python train.py --model="image classifier" --train_examples=195000 --crop_scale_min=0.8 --color_jitter=0.1 --expert_mlp_ratio=0.5 --depths=[3, 3, 3, 3] --lr=0.002 --nesterov=false --adamw_lr_other_params=0.0022 --grad_clip=1.0 --steps=13900 --warmup_steps=690
Rows from block 8 of a small image classifier, named by matrix and row number. Rows with one number belong to one neuron. Each number is 128 + 24 x the weight over its row's rms, rounded and kept within 0 to 255. All counts start at 0. Numbers have three digits each. After the name is the row's rms in percent of the matrix's.
Before each neuron's rows are labels from the 100 images, of 14848, where the neuron reaches its highest value: "lies over" is the class under the peak. Only what is clearly more common there than usual is listed. The data: simulated fluorescence microscopy of cells. In brackets: how many of the 100.
# fc1: MLP up (model.blocks.8.mlp.fc1.weight, 1024x256), inputs 172-255
# fc2: MLP down (model.blocks.8.mlp.fc2.weight, 256x1024, transposed), outputs 172-255

lies over: nucleus (30)
fc1.706 080:142136094174122121127103152204118116133144122123171139109097127101108131103153102118160104163118145119081099152120100139123094146103126126169153147102116153158114103157133128136166093108115114081117124129163104126134096157132132118154131098139137144122
fc2.706 090:150145103159121154144124124096151121164157126154125117136143129152143118146121157138100126100165119119156117118124165109127147079156101119109099101157140082126131093114095138113146151067124139139155160131118135161119192129096110142147137125158135143115

lies over: nucleus (42)
fc1.544 082:146146134133126078162138103151150091166124148103156142112116158122106130146142087118126131139113153107115115107135105148170057158123091144143189138137118138142101127118159146140159079115122153126131088122164119123161096114140108157123098087117137143092
fc2.544 091:135138092155127155169107158091130142157150123127126168110124088137107153133133157144101126120147085163138122171150159128069174114130117146109111082118143123116110098115155112126131169147104102127142127172135153118160195159109151103139143165137132136110

lies over: nucleus (29)
fc1.616 110:101124128133124116137128124166129168117105149120157146154096161113110151138146103141119149118114174142100107093117115150147072168092091122184153150107133130126100124136140133146156092131135111101134112130147104108147068133147136134133140117127101153120
fc2.616 112:140115133096127188132130144076127133133111128098132122148140073127173135169124133147149100136144097129168120179098142093129176108124157125123113079106128134105152126098164130124089140170109130124098128118106124165100180150126102134083146138159138153156

lies over: nucleus (30)
fc1.729 052:156128109111123125125142136190112140137134122126169133159114139089105168124154064121085150132132135111137082112123097123156091128124117152171168145096146091151113117110131153127127112123133155103143109157130111137152140138120108138108112138149106141140
fc2.729 048:113112126125102128134155090052107105145158154143090137122110100124151130108109161143135117140128150136153136121121145137139171108129105125114121137157123188127169151130167139141139192120146074151110136132114139112121176176132166144125107170127125133158

lies over: cytoplasm (65)
fc1.661 120:132141121127126078148127123176127103093130105146108091135136190108134124140148123146077088144142093132121114088137104137146136159144127151167158168130093119131128142188176134149110079099113143140126120126137117145162159142125119121131140126098121127147
fc2.661 120:113130113118131191140153137105122120133159148117158172160089084157135169153131111111140122117108122098126113130130153116135105115111143117138093117156082133115121117155102092135148129092131130091081127095129101120134114127105117106099150116132094159119

lies over: nucleus (26)
fc1.519 043:173152131109135118160151120136152126120119127159123113150096130111112150073114159102153134125144135144162157124138101175130164121138114146138150159131100155107098114115145158101131143129130176109132167132149142087179103090129148150170112099123129155122
fc2.519 045:115094133124123125092168140092139116134144139113143152106187106157108158145157133151121118141121136142088122148149114102099093150103157113144111137104127087110155119114120156141115118126148114158107104127091178126112159185118142137063139153116153113151

lies over: cytoplasm (64)
fc1.255 143:169096099132135129149117118143127147102160142157167124106102169100118136102138086124135128114135069158149124136102142132128159171113105119155153142126118110128103137135146128109165105083121104095144106132114088170149179138105085118166097145079148136074
fc2.255 114:093138124148148125121110131113156099110137138122118114156156100131129131124161148111155091113093162092145116122150115146140168048147146125094097089114137143121148141105121126097088147135124103132121145088137151125108073115152216103098163100155118108150

lies over: nucleus (27)
fc1.250 111:143143136136102097120119130174112104135109138131173159143124133102088140128122081117136125117116169105125123122123103150131101156112094165157178180078135142136132108131136167145146137124131112116150095143135135114124090154111148111141108112124104120129
fc2.250 129:129140078135123137136144153113178134149141129137122089155091077170142136104115153144139156140111098169137109145084145129145161107154124118134088107157103153144128147081114129108116128080144120136154110085146107139111146139128150139161108102129144130116

lies over: cytoplasm (69)
fc1.64 049:160090086134111116139134131129171163109183109155143120101154117083122150148129105121129127151127066166095141097162150114095124137111103131117145102160128123120092128131144099135121107155138078129161170169141111136112083082124124171120124132108143151124
fc2.64 045:098114118101131132121138159125155128140085144114147105147125107160161161108110155119182122145141133124154162146127122122136148076147093122125150109086142110133207112074107134130117118123127115127114070086118107155131145153120169099117130122138131108131

lies over: cytoplasm (73)
fc1.33 046:139123149132128129119143141124116100149153115112137112155132188168109154143143131127110160103153093159092111118177104133138114176146101165104137157126143145171157134090139110134136089089115142110132120085100158130150145099120137118113077145124110119129
fc2.33 048:157093126117157128161087095082160113089088136117133108092121128089158149096094111116148146099114140052131189156096175126148121095122123147076151098129137124122083145150104155126102176149096124151116153146107091135141093128106135158150129094120094110132

lies over: cytoplasm (60)
fc1.264 046:143117141113166134141113065119119144143113143097149109136123104127107130133109066141134141106120115150108104092120154126114125147119134128120195108144103107167141159158115172106153094131099129137151130103137167158136159134105090124125130128127092169139
fc2.264 048:125081119127113139154181164080110103118159107125091067136114149149163113133082127169104136186163132123187111130133139103122151105161117067132125112097142147074121078103162140138122130140151126137133112197145131133149166125135171133164077145097164092134

lies over: cytoplasm (70)
fc1.499 041:152126139128166103134132134170118134138140117141187134119134159142132111093118143148113108166107103131100117123135084129105142146134173135105113162134116093129103150152161143126126114090102091131117147087098125170122155135105130135127123149168121119118
fc2.499 036:164140102135121149118110159137144148135131126141096168122118127121140163175160125105125141083157141138143130178148162111127138127154119124122162081120108170139113144112104111074130129152117175119130161131158154106125126135143116075146137068121125107147

lies over: cytoplasm (75)
fc1.400 063:139163118166170118180155122143129082138134149150161152105150160122113105092131178091129121121155060149097065109136086168098114125154133158147137120106110133139095123166139141118156065128117139157140162108133164168116161119085112125167122153121091165089
fc2.400 070:139127164114145118130115130149122147120139105080122100122107137123155130153163169142109155113078169076139225152072130101134178115103114115111115154116119163171149108120120119149115174150099134156130160125146125132145099117153138081168122118096131072177

lies over: nucleus (31)
fc1.567 126:136147140121151122139104135152101102151123134139151148101127170115097115158124144090164134155157151138088102124104111154122100141102103139160149135121154106150123138141162125164184092126116084155140081142154161138145080094135105135124148133154112122118
fc2.567 182:168116136158124114148150094107119127075133138152157094133107170096132152119129153140051105092138146151140144120104139133140113100143085106102125143166132105147126101147121118142170162107132116161160159187132139132133175099132132134126073142125138111082

lies over: nucleus (40)
fc1.679 076:175151123137155126129119118169111088127096112148171140141129161107124107119140124129097120148140121110109107137107081122115096111117112161165192119113127125138090130120168152119177097137138105116113078148144148142156162115132121157148168147126095177125
fc2.679 102:143106094147134170135070146126158178162159153120128134123109144146135171166157132124099134131108126102163130146127139105135152128128146109104095142133079156127135170151126114137079119130114107105126131127147113132123115142141114089133096121149138129122

lies over: cytoplasm (60)
fc1.636 042:139102077145130133158100147143163131096144137090143105146120072162141145093124081137148104145129113155117124120075134129123139128160143134123146104167140116161098110145131136109137078095106157112181096111104077128177116155090136117169146115175140121090
fc2.636 037:106154165150121148128133087085163118150153158176117192132117145124119132171135143143115145149109161124105127092154099156168142104138132117103085114111159139094116107118152134119143189114147109138097138154117181110105112148132131121129127157111139121154

lies over: nucleus (27)
fc1.607 086:137154114142107113129112127157107152142127144104145148137116144093097132127135101127117157105108161139112131117094115128138068174132104136166154147093143138144114141136136133126162091125134139096128124123160115109116066145114109119155132120101112131130
fc2.607 074:128140107115122114143151129104179126143129120159079129163139107150118117123125192133137144115144101162154138128118139095130141111150120147116119122149130108128125131097112121107096152097111136140144146131102130149113149159092161138148118089138158126147

lies over: cytoplasm (71)
fc1.0 064:151111145168130078137121124128122102091107135184147099098106157096089134169144137145117100099111130132131112122143133154132140149167142157127148168125148117103130146181163147150114091117131144140145122121111112151143134104127158155118121122086121119121
fc2.0 059:086132090087116142123139089128125136143119130105131179110149130104107111095127079125150139083152129113123121125115106113131075132093150132140132115124134120147108126125085145099133164135144129117064124098116130135132098152074115129085139113153116148140

lies over: nucleus (25)
fc1.346 108:182161145091144097128100137161134086130091129194163166131131163086126119124115096115170117144163107117121106150097093128128093109112119124171132130128111133131127096116137147145161107129118116116099089140172151165123108129158097169138119147122110140098
fc2.346 087:093114118151105111141168135086122165096186117096127091151126110190140118163121138164093137113112155130123111105144146154136131156142140107106129120173085142155086174143114134151140112115157106147123141116134109134140134150114152101140106121156159151158

lies over: cytoplasm (66); nucleus (25)
fc1.35 078:106125118152129099131111132145128131151122145112169156161112161135107143154139102134128141135135150134092084128108106127143065166101109129163159137123124092121092131124149112128180090132137114112101096137157097158146065129111113092152120104131109153143
fc2.35 069:125126137128150145147156118125102122128130104138105125117128096131156118158147154116109120090188106107191127138118165106133167116133149141096128105131142092108153102112141135118126160125113153123148162173092161143094147126128156149089133127128133156142

lies over: cytoplasm (70)
fc1.118 052:126124075176144095126138120162124141150155149156098127139128141132124100093166150117114127181123092126135142149096091155077156111102109122149122140155131128117139148111158130092103064079124075123155129127132151180145168163120129155129121138130150131125
fc2.118 054:108141186093118123121147131108146149111125102143131143128093051121128132149116109129106113089147161095096117091122140129151138124111131171105142091125104133150089120112084101160135155110141143119103140114109175123120113139103149100095149121126122143131

lies over: cytoplasm (65)
fc1.724 055:138152099153145121142167156151092151121138168131149126110161153159133162108135148108121120156106106189101081155120120116110143136131122146134112113152119075141140141113101122116158064078108114122157069109129125158135174151153138145130057114094173083126
fc2.724 056:104101163128132096130128127131148123135115104119110135132111107132125096133128130096113113111117158122165163107144115168130094097108127125124151112101112163118123125154161117127084137162137092148101182141138131068115085101104195102128136132143104129148

lies over: nucleus (46)
fc1.500 052:126147110097132163156130121142093106140125127125153151153135149114105124151163099134117136141151198138120102102154109169120118158111134140172196163112143109139111122139103144111134104136154141123129075120179106162150126127094132124134132127096103126135
fc2.500 037:125084134121124106124183125095161116117138123140090115115116093116146126130094115125130122102139118134177158112123169131127173127142111137104092131171108134135154106126155120120084165130154112146175162138105126101137129126090160190111115126121155129127